Weights of a small self-supervised image encoder.
Model: 32-pixel images, arch mobilenet_v2, norm batchnorm, widths [40, 64, 120].
Training: normuon at rate 0.021, 5900 steps, batches of 256.
Data: trained on abstract colour fields from 500 small random pattern networks, 203450 training examples, 7.4 epochs.
Rows from block 6, named by matrix and row number. Each number is 50 + 12 x the weight over its row's rms, rounded and kept within 0 to 99. All counts start at 0. After the name is the row's rms in percent of the matrix's.
# convs2: project pointwise conv (model.blocks.6.convs.2.weight, 120x192x1x1), inputs 96-191
convs2.0 091:77 43 59 45 37 45 40 44 66 33 50 36 55 45 56 54 09 66 50 49 39 50 43 54 41 49 46 40 26 45 75 35 50 55 30 54 50 50 76 61 45 61 44 60 43 58 46 55 43 50 49 57 39 54 46 35 48 63 39 46 53 41 61 44 45 45 45 64 38 62 59 69 46 62 54 54 37 45 28 38 55 42 70 52 30 43 56 61 49 47 61 42 20 57 55 69
convs2.1 102:66 36 42 47 44 61 54 53 67 54 50 43 36 40 45 32 41 72 48 60 39 48 56 32 54 44 33 57 51 60 46 47 51 40 51 51 54 51 91 56 45 42 37 46 37 49 51 42 40 74 47 25 57 58 51 67 48 63 45 42 43 32 42 36 62 41 33 54 32 41 57 40 50 36 38 56 38 67 67 44 71 56 45 51 39 38 52 47 54 72 39 73 22 48 50 51
convs2.2 104:65 46 78 54 32 47 58 46 55 30 56 55 38 51 39 40 51 51 43 50 62 27 53 41 42 52 56 59 48 51 45 55 49 56 47 55 46 12 06 49 43 59 49 44 31 64 38 46 53 55 60 40 46 70 38 53 46 69 56 59 56 54 50 72 35 34 40 48 51 64 81 22 65 66 57 57 44 59 48 32 47 09 55 46 58 52 56 54 63 53 63 52 55 51 48 43
convs2.3 104:60 65 51 38 48 69 47 57 33 59 38 51 43 56 46 56 50 48 67 73 47 69 54 32 38 44 50 37 43 44 39 38 51 47 48 53 58 58 41 69 64 23 56 21 59 51 65 61 23 27 42 67 63 32 68 39 36 33 56 60 51 57 56 50 31 45 51 62 53 58 80 60 42 49 48 48 48 44 56 54 59 58 46 63 42 62 57 34 67 54 48 47 34 70 22 54
convs2.4 103:47 53 66 41 72 56 38 39 40 62 42 50 46 53 48 39 56 83 56 52 41 42 42 40 34 49 38 47 61 41 49 43 46 55 41 79 48 44 32 55 55 37 62 36 45 36 55 20 39 41 65 49 43 47 58 21 44 49 57 46 65 45 51 37 65 58 49 48 48 42 67 71 49 49 56 60 52 51 46 49 33 63 47 41 33 56 58 64 63 42 47 33 31 53 64 32
convs2.5 109:41 51 35 72 43 41 62 63 49 39 45 41 55 48 58 53 38 54 49 62 57 69 47 59 50 44 33 49 48 47 37 51 47 49 42 68 41 70 65 48 46 56 55 52 58 42 54 72 66 59 39 40 65 34 39 63 44 19 51 52 38 40 63 36 50 59 41 66 54 64 56 37 52 58 54 35 55 45 58 42 67 49 38 57 66 66 65 48 57 51 46 34 45 61 24 54
convs2.6 103:35 62 68 35 45 57 45 54 74 49 41 34 52 48 49 33 51 26 50 65 38 76 52 43 55 51 54 58 84 60 59 49 50 45 51 54 59 61 48 62 56 52 55 53 64 50 47 60 42 54 57 42 61 55 52 72 50 63 55 45 55 56 68 46 62 58 51 48 52 44 38 25 51 57 49 53 51 38 48 58 26 60 79 64 36 35 62 56 16 70 56 65 57 38 68 50
convs2.7 095:28 33 37 58 43 57 50 62 49 51 47 69 70 53 49 48 64 66 45 32 56 41 55 45 46 38 29 45 62 52 25 59 64 56 45 74 49 75 46 53 63 39 41 65 13 66 46 39 53 37 56 53 52 37 55 38 49 25 49 49 55 49 52 56 45 57 31 47 54 48 39 71 56 35 54 41 33 50 64 42 57 60 50 41 73 64 41 33 48 53 35 55 57 47 61 63
convs2.8 113:59 52 91 94 39 39 24 64 37 55 53 39 74 64 45 33 86 68 51 66 46 65 51 45 46 50 50 46 31 52 39 54 57 58 55 67 47 32 46 53 57 31 45 49 65 57 60 43 57 45 40 37 46 51 46 50 51 56 43 49 55 58 54 61 38 40 53 66 59 54 67 45 51 47 56 51 42 62 39 56 43 57 54 48 75 53 60 38 38 49 41 50 28 56 53 56
convs2.9 104:40 30 53 43 72 51 24 70 34 62 60 33 43 50 51 49 52 82 41 53 46 48 52 41 55 52 50 63 47 47 47 51 67 41 74 62 51 52 36 39 61 52 47 70 67 68 43 63 61 55 55 68 61 61 59 56 58 63 48 60 59 40 46 57 84 51 66 42 52 26 60 74 56 62 50 49 50 52 44 34 61 52 71 54 75 57 49 17 52 55 51 40 66 60 74 49
convs2.10 101:48 50 35 56 34 55 35 32 55 44 47 46 46 41 47 61 56 65 41 29 56 34 61 52 79 48 25 49 54 45 42 53 72 45 61 41 59 67 36 45 77 68 44 64 57 62 77 71 36 57 59 73 36 35 42 55 53 37 50 42 45 62 46 38 29 51 62 73 36 48 65 33 49 39 49 44 42 48 41 48 46 65 39 41 58 56 44 46 49 59 54 63 48 49 55 35
convs2.11 103:61 33 40 62 71 46 18 38 35 53 51 66 41 39 53 56 48 16 47 23 62 42 44 45 55 49 45 52 45 53 61 41 48 35 53 38 49 49 77 51 47 38 39 42 45 50 70 51 46 57 58 51 54 69 59 44 41 70 36 40 45 54 56 62 34 54 57 56 47 44 38 65 53 51 43 57 62 34 53 51 53 50 66 62 46 46 51 38 77 35 47 51 42 78 50 36
convs2.12 097:42 54 38 39 34 59 59 65 60 50 48 28 44 32 53 37 62 53 54 54 45 43 40 50 35 49 63 48 62 42 57 31 49 42 51 45 37 31 40 45 36 30 51 55 45 45 59 49 51 56 50 39 56 56 47 42 50 51 63 56 47 79 34 44 67 36 42 70 38 54 63 42 52 47 32 52 51 48 63 33 65 36 94 64 64 44 61 56 46 59 48 40 45 56 75 42
convs2.13 100:68 34 70 43 48 40 44 49 39 52 60 76 65 62 47 50 12 28 45 54 45 50 47 54 61 59 40 40 61 52 62 60 52 54 57 41 52 11 68 52 45 60 46 52 80 32 74 48 49 50 49 60 56 41 64 53 64 35 39 54 45 51 43 44 36 50 73 61 48 40 55 42 55 44 59 46 37 58 60 64 64 40 41 58 40 35 43 37 75 27 49 54 36 45 31 58
convs2.14 099:33 46 40 60 64 66 46 44 56 43 46 52 51 55 46 63 50 33 48 38 58 58 41 47 69 53 42 51 48 42 45 55 52 52 54 50 37 30 23 44 06 53 44 35 64 80 59 26 49 53 40 65 52 51 52 72 57 42 55 59 50 33 57 39 54 40 58 41 63 50 37 66 54 41 53 47 58 64 27 65 56 28 40 63 37 31 57 56 65 39 30 35 70 49 72 21
convs2.15 102:57 41 69 37 65 52 42 34 46 43 53 45 32 23 49 43 39 72 46 48 54 38 51 54 52 47 58 50 56 59 46 51 59 23 52 56 55 46 25 51 54 39 55 83 49 42 49 53 22 59 56 44 60 77 54 41 55 78 49 51 42 61 57 57 53 31 39 67 56 51 55 38 49 42 18 51 57 49 36 46 63 51 43 57 54 69 42 65 27 36 67 53 40 55 25 49
convs2.16 106:43 51 52 44 75 78 69 46 71 40 49 40 47 55 46 62 44 76 34 36 51 54 50 51 53 50 26 51 57 51 26 71 48 52 37 41 53 34 44 35 52 31 57 58 57 76 38 59 45 56 48 67 41 34 46 45 44 44 50 37 49 56 52 40 52 62 58 50 55 38 44 31 56 59 57 46 44 47 63 45 66 39 77 40 39 32 43 72 50 53 41 55 28 39 27 62
convs2.17 102:42 39 33 66 58 54 09 36 53 54 56 52 56 45 43 45 37 59 42 47 57 69 45 55 43 50 51 46 74 60 61 18 45 55 60 70 47 40 57 55 56 67 46 44 53 50 52 42 64 34 45 44 42 39 43 28 49 38 32 75 36 36 40 54 44 56 62 34 55 45 59 35 51 44 49 39 58 51 42 59 54 29 33 52 56 65 56 57 42 46 62 46 39 45 69 58
convs2.18 098:46 62 50 41 47 42 16 52 33 47 48 54 62 39 47 49 60 42 47 62 45 30 44 47 47 57 55 48 39 40 45 44 54 35 38 62 65 27 42 53 76 73 49 47 38 48 47 30 67 49 55 59 37 66 23 65 57 66 32 52 56 45 49 41 89 37 55 46 43 68 52 41 50 68 37 64 50 59 44 52 36 30 45 50 35 47 50 49 23 38 17 52 30 57 49 70
convs2.19 110:61 55 55 51 59 63 46 50 53 40 39 39 63 60 52 60 00 70 47 55 63 38 53 71 42 51 35 45 83 45 54 53 59 52 41 43 45 19 52 42 81 47 58 47 39 69 40 67 56 42 50 44 65 55 61 44 49 50 61 51 51 39 54 40 55 56 42 35 50 48 34 45 46 44 47 54 67 48 51 60 36 10 49 55 43 52 58 60 72 77 38 43 28 59 65 55
convs2.20 102:09 43 34 31 12 42 46 41 46 60 41 50 51 63 59 60 31 57 43 57 57 45 49 47 57 46 59 44 77 48 61 53 32 57 63 49 57 87 32 50 40 44 59 45 54 43 56 43 14 54 44 55 62 50 56 60 35 52 63 44 50 58 32 56 53 49 56 58 63 62 43 51 55 63 59 56 46 50 42 48 46 85 43 46 65 24 51 24 46 52 57 55 76 51 39 39
convs2.21 093:75 20 47 57 52 48 50 39 46 28 53 64 37 41 57 49 49 68 39 49 48 33 49 57 37 50 51 57 42 60 32 57 68 44 50 66 64 70 46 68 53 42 53 75 20 32 44 41 40 76 60 47 30 50 50 61 40 63 52 23 45 50 72 65 49 47 65 41 49 43 46 45 57 48 42 41 32 43 48 45 68 71 44 52 66 63 52 49 43 43 53 47 10 33 28 63
convs2.94 095:25 75 62 73 58 51 40 80 54 59 56 57 27 52 47 61 24 35 49 39 45 39 44 54 70 56 55 54 53 53 56 54 49 55 48 58 51 14 65 66 50 27 60 44 55 55 61 55 39 55 53 63 50 38 43 60 51 28 59 37 51 44 41 71 56 36 47 64 49 53 63 81 54 54 55 44 49 40 57 48 44 30 76 44 55 45 52 46 37 53 61 30 48 47 73 38
convs2.95 101:35 67 52 45 36 33 22 47 58 60 47 41 52 61 52 45 60 65 56 53 41 49 64 44 58 46 57 70 28 59 35 45 48 58 56 48 53 27 50 68 54 48 48 37 46 51 60 61 38 32 58 46 51 57 60 45 46 48 44 43 63 43 37 50 24 46 46 41 38 35 73 32 50 53 58 48 54 44 36 46 64 48 37 56 47 53 55 55 43 53 72 57 56 61 43 23
convs2.96 097:56 26 65 63 69 47 21 49 47 50 51 37 49 46 44 63 17 43 53 53 41 73 49 47 46 58 55 53 36 54 79 42 43 46 61 48 37 49 60 66 34 30 64 47 66 38 49 36 31 44 41 62 39 44 58 30 61 47 48 39 52 36 48 32 28 49 54 39 50 49 66 61 49 45 41 52 42 42 33 51 41 46 34 31 29 39 49 70 68 28 60 41 68 50 26 40
convs2.97 098:64 58 56 43 45 50 50 50 44 52 40 39 44 43 53 52 63 54 38 66 54 63 53 51 58 48 59 52 28 42 53 44 53 50 61 54 56 09 66 50 69 46 61 54 62 51 28 70 48 56 45 65 71 60 57 33 58 52 50 73 51 52 52 52 50 43 38 74 55 37 52 37 48 65 46 52 66 48 42 53 53 19 60 57 54 38 62 17 27 41 38 54 51 52 48 29
convs2.98 094:61 66 61 50 39 45 60 59 38 53 45 60 51 56 45 69 25 66 57 52 39 40 52 57 54 62 49 62 41 45 52 47 26 59 60 59 41 48 76 64 57 66 45 41 56 59 74 56 36 33 53 69 44 36 53 53 47 25 50 33 47 52 42 65 51 59 71 36 58 68 55 62 47 52 57 43 47 40 45 54 50 58 38 54 56 50 48 72 63 10 43 44 31 46 58 44
convs2.99 093:75 63 50 52 65 50 63 49 70 32 42 52 34 51 61 47 41 48 36 46 51 43 61 58 52 47 61 50 52 39 51 36 54 48 63 44 48 67 49 38 50 59 51 50 45 47 51 49 27 49 52 52 48 65 71 21 53 72 60 45 59 57 37 44 29 50 49 49 48 48 49 42 58 68 54 55 46 56 12 64 54 45 23 44 26 46 53 40 53 32 60 46 54 50 13 46
convs2.100 098:34 61 41 56 39 42 59 54 40 57 47 55 57 35 47 56 54 27 48 56 48 59 45 47 47 56 59 47 57 58 55 62 50 43 62 42 48 57 30 46 60 47 52 56 43 56 49 67 42 56 44 40 57 49 32 50 56 63 41 85 48 62 45 68 46 38 34 53 47 49 60 53 50 61 41 60 60 51 15 53 42 74 46 58 59 43 55 54 50 53 44 46 55 60 20 68
convs2.101 101:71 52 84 49 55 47 38 53 64 67 58 55 58 35 39 54 52 54 48 37 46 34 41 42 42 55 40 55 55 52 47 57 55 44 54 44 54 69 51 63 69 61 47 56 23 47 44 51 39 54 42 45 36 61 67 66 55 65 54 49 53 56 30 39 51 52 48 26 42 59 25 55 48 63 44 53 27 56 48 45 49 39 33 47 38 34 46 59 65 49 34 52 59 72 43 33
convs2.102 098:39 50 41 51 62 77 63 51 58 37 55 59 52 55 48 39 69 38 43 31 55 49 50 36 46 45 51 61 54 53 29 51 57 56 46 69 50 45 67 63 43 41 69 60 22 52 16 48 57 51 44 31 68 43 45 52 52 23 64 53 52 50 56 56 54 45 45 72 34 35 38 38 36 74 55 39 64 50 48 39 57 48 55 58 39 53 57 25 09 57 39 64 53 63 57 72
convs2.103 093:65 54 69 59 78 45 68 48 59 57 37 18 26 45 44 41 42 82 48 70 33 43 57 59 60 47 62 41 48 40 32 46 57 42 39 43 41 35 73 48 46 35 42 36 54 42 53 65 44 41 54 41 42 39 53 49 50 41 64 46 43 54 66 52 25 62 31 51 42 37 43 32 48 52 45 42 40 41 53 67 54 35 56 39 37 55 56 51 59 41 45 58 47 61 41 47
convs2.104 101:46 44 65 40 37 48 55 51 60 47 45 40 35 59 49 53 56 85 45 42 45 60 42 48 40 53 53 52 62 45 56 42 39 58 57 44 54 24 69 66 55 59 58 60 37 49 44 57 58 59 40 49 54 49 39 73 52 39 32 50 52 67 13 37 30 54 60 30 52 64 69 61 44 64 54 41 64 48 51 41 65 47 67 57 55 30 53 62 85 66 60 51 57 49 60 58
convs2.105 103:61 50 71 46 50 42 46 63 55 52 41 77 50 59 54 73 72 36 54 52 58 55 46 51 42 49 59 65 71 43 40 54 66 65 47 38 46 74 44 64 74 47 46 44 65 63 56 49 30 35 38 81 54 57 55 50 54 54 38 63 50 46 24 55 63 41 69 49 57 49 55 33 56 41 62 59 40 42 33 52 59 66 70 36 86 47 46 44 57 43 53 26 66 47 51 55
convs2.106 109:38 64 28 48 44 40 65 29 38 48 53 41 39 63 51 68 30 54 50 34 53 45 52 43 70 35 42 60 38 54 58 52 45 59 59 64 60 27 26 42 30 48 43 35 44 39 47 57 47 42 48 62 35 47 48 57 50 37 55 60 53 42 56 62 66 51 77 70 45 51 65 38 58 29 66 40 46 48 71 40 51 39 60 56 43 33 57 58 28 36 35 38 41 45 63 72
convs2.107 105:50 48 48 31 58 53 36 48 36 63 49 57 41 55 46 54 36 65 48 54 39 43 43 51 63 52 22 58 54 46 74 44 54 55 50 37 43 65 62 37 49 52 41 40 53 62 52 42 56 42 62 73 45 51 56 30 54 39 44 51 49 60 23 62 13 39 37 62 42 47 67 36 48 39 53 43 57 61 27 23 58 68 33 69 25 43 54 68 55 45 43 50 46 72 44 30
convs2.108 099:45 67 62 52 32 59 67 37 52 40 49 35 40 56 54 51 56 37 39 54 63 50 43 53 38 48 53 54 38 49 67 43 49 60 50 41 49 49 61 54 51 44 56 57 42 49 40 44 33 37 43 44 65 61 52 36 56 65 52 58 59 56 64 47 45 70 42 73 57 63 26 02 50 42 53 61 66 47 44 33 43 48 31 61 49 46 42 46 57 47 41 48 49 42 07 42
convs2.109 099:49 22 58 38 27 30 44 68 54 43 46 61 53 54 47 71 46 66 51 37 43 45 53 56 63 59 56 40 65 56 58 43 58 58 53 49 39 40 77 55 64 52 59 66 58 73 53 81 42 47 51 75 47 39 45 60 51 48 41 48 53 36 46 62 55 41 70 37 47 64 40 03 56 48 66 41 55 53 45 58 33 69 19 50 46 30 39 25 35 43 27 25 64 43 24 56
convs2.110 102:31 69 48 72 47 50 47 57 38 37 51 62 51 43 49 49 44 75 56 50 50 46 45 65 51 60 46 47 33 56 54 40 48 34 63 55 43 51 63 53 25 50 33 59 51 52 49 48 18 65 44 61 55 52 48 61 67 59 57 59 52 58 42 44 54 51 50 41 58 45 46 25 50 44 38 51 49 54 51 51 36 37 42 58 52 54 49 50 40 51 26 55 52 54 52 65
convs2.111 104:50 50 59 46 51 52 53 43 40 56 50 11 48 42 52 36 71 60 59 64 47 79 49 61 50 53 49 52 30 50 47 46 48 53 55 31 51 40 35 54 69 53 48 58 29 50 39 49 22 58 48 49 66 37 50 51 50 41 37 63 46 53 79 54 57 59 29 75 56 49 49 47 60 60 43 44 56 54 53 62 54 35 76 58 63 57 47 60 50 48 60 46 31 63 61 59
convs2.112 094:24 46 33 46 43 53 31 40 30 51 71 55 58 65 58 46 47 49 42 52 58 26 39 63 52 48 64 47 48 55 51 58 59 55 40 40 52 68 51 36 37 36 49 34 53 37 38 51 44 30 43 44 69 42 60 73 70 28 72 62 51 46 46 67 74 42 38 47 42 42 53 28 50 54 55 48 55 68 48 29 53 34 61 49 74 56 54 50 60 72 56 53 41 45 51 54
convs2.113 092:66 25 38 46 56 46 49 32 27 65 47 63 58 39 53 46 70 53 57 35 55 23 44 28 44 48 69 62 08 51 55 48 49 44 69 58 44 43 71 40 55 29 52 57 55 76 65 79 66 57 56 57 39 49 43 46 51 45 39 46 36 45 43 57 63 54 73 43 57 52 63 54 44 56 44 42 30 48 47 60 48 56 51 49 70 51 52 68 54 28 45 51 69 57 55 46
convs2.114 102:60 53 43 44 42 37 66 51 58 42 54 58 28 42 45 63 74 94 49 37 64 31 56 51 37 53 64 57 52 48 51 54 38 42 57 50 46 60 24 55 52 65 35 56 37 50 68 43 86 50 61 60 63 42 48 62 59 53 38 50 44 67 25 45 72 66 58 27 63 60 29 62 51 37 48 53 57 57 56 26 55 64 60 49 43 24 41 50 52 57 44 57 63 56 61 56
convs2.115 098:49 50 63 24 49 41 89 30 15 47 48 57 60 60 51 51 48 59 40 68 45 50 48 54 43 56 44 48 39 49 50 59 53 59 71 58 64 57 40 45 44 43 41 54 54 41 76 66 42 41 49 53 35 47 56 36 53 56 40 44 58 48 21 67 47 45 44 73 42 58 73 68 52 36 59 55 57 42 66 53 57 27 70 48 61 57 49 28 65 33 75 46 35 71 78 54
convs2.116 094:62 46 63 48 51 32 59 54 83 61 47 53 56 53 44 54 74 37 50 44 34 41 44 55 28 53 52 37 49 50 56 55 54 48 54 46 27 47 64 44 72 55 40 45 25 46 46 48 52 46 51 50 49 25 32 65 47 35 48 31 50 31 45 51 28 65 49 63 51 76 49 26 45 62 46 48 41 56 54 38 58 55 47 55 50 54 47 51 48 63 61 35 68 55 43 30
convs2.117 097:56 53 45 55 44 47 61 44 44 56 60 52 43 42 44 50 53 85 47 51 59 72 55 41 33 61 42 51 54 35 28 54 63 37 40 47 48 73 60 59 52 45 40 40 46 32 46 70 33 51 59 50 50 45 64 54 56 45 54 50 44 52 39 60 47 54 45 37 50 49 65 33 54 74 46 45 60 51 39 50 43 79 84 53 46 35 58 72 69 71 47 39 32 60 26 50
convs2.118 090:42 57 68 36 44 48 61 62 55 58 63 58 56 40 54 39 44 21 48 63 48 52 52 50 56 50 64 52 53 57 29 53 46 43 52 48 45 19 63 67 42 47 71 57 43 61 37 74 57 60 46 55 57 51 48 59 58 41 47 53 50 50 59 56 50 32 38 58 72 43 50 37 59 73 50 49 63 63 61 58 26 08 45 53 57 58 67 37 44 45 47 38 49 61 35 57
convs2.119 102:35 52 50 49 51 40 47 40 66 50 42 59 35 37 52 48 56 02 44 68 55 72 49 39 42 43 56 64 48 47 43 48 56 36 44 53 55 20 38 49 39 50 49 56 34 38 45 74 44 62 48 47 48 74 44 43 33 80 51 54 57 41 74 50 47 36 54 36 44 56 51 56 52 45 31 61 54 45 65 48 51 28 45 59 31 37 57 48 66 28 49 57 48 53 71 57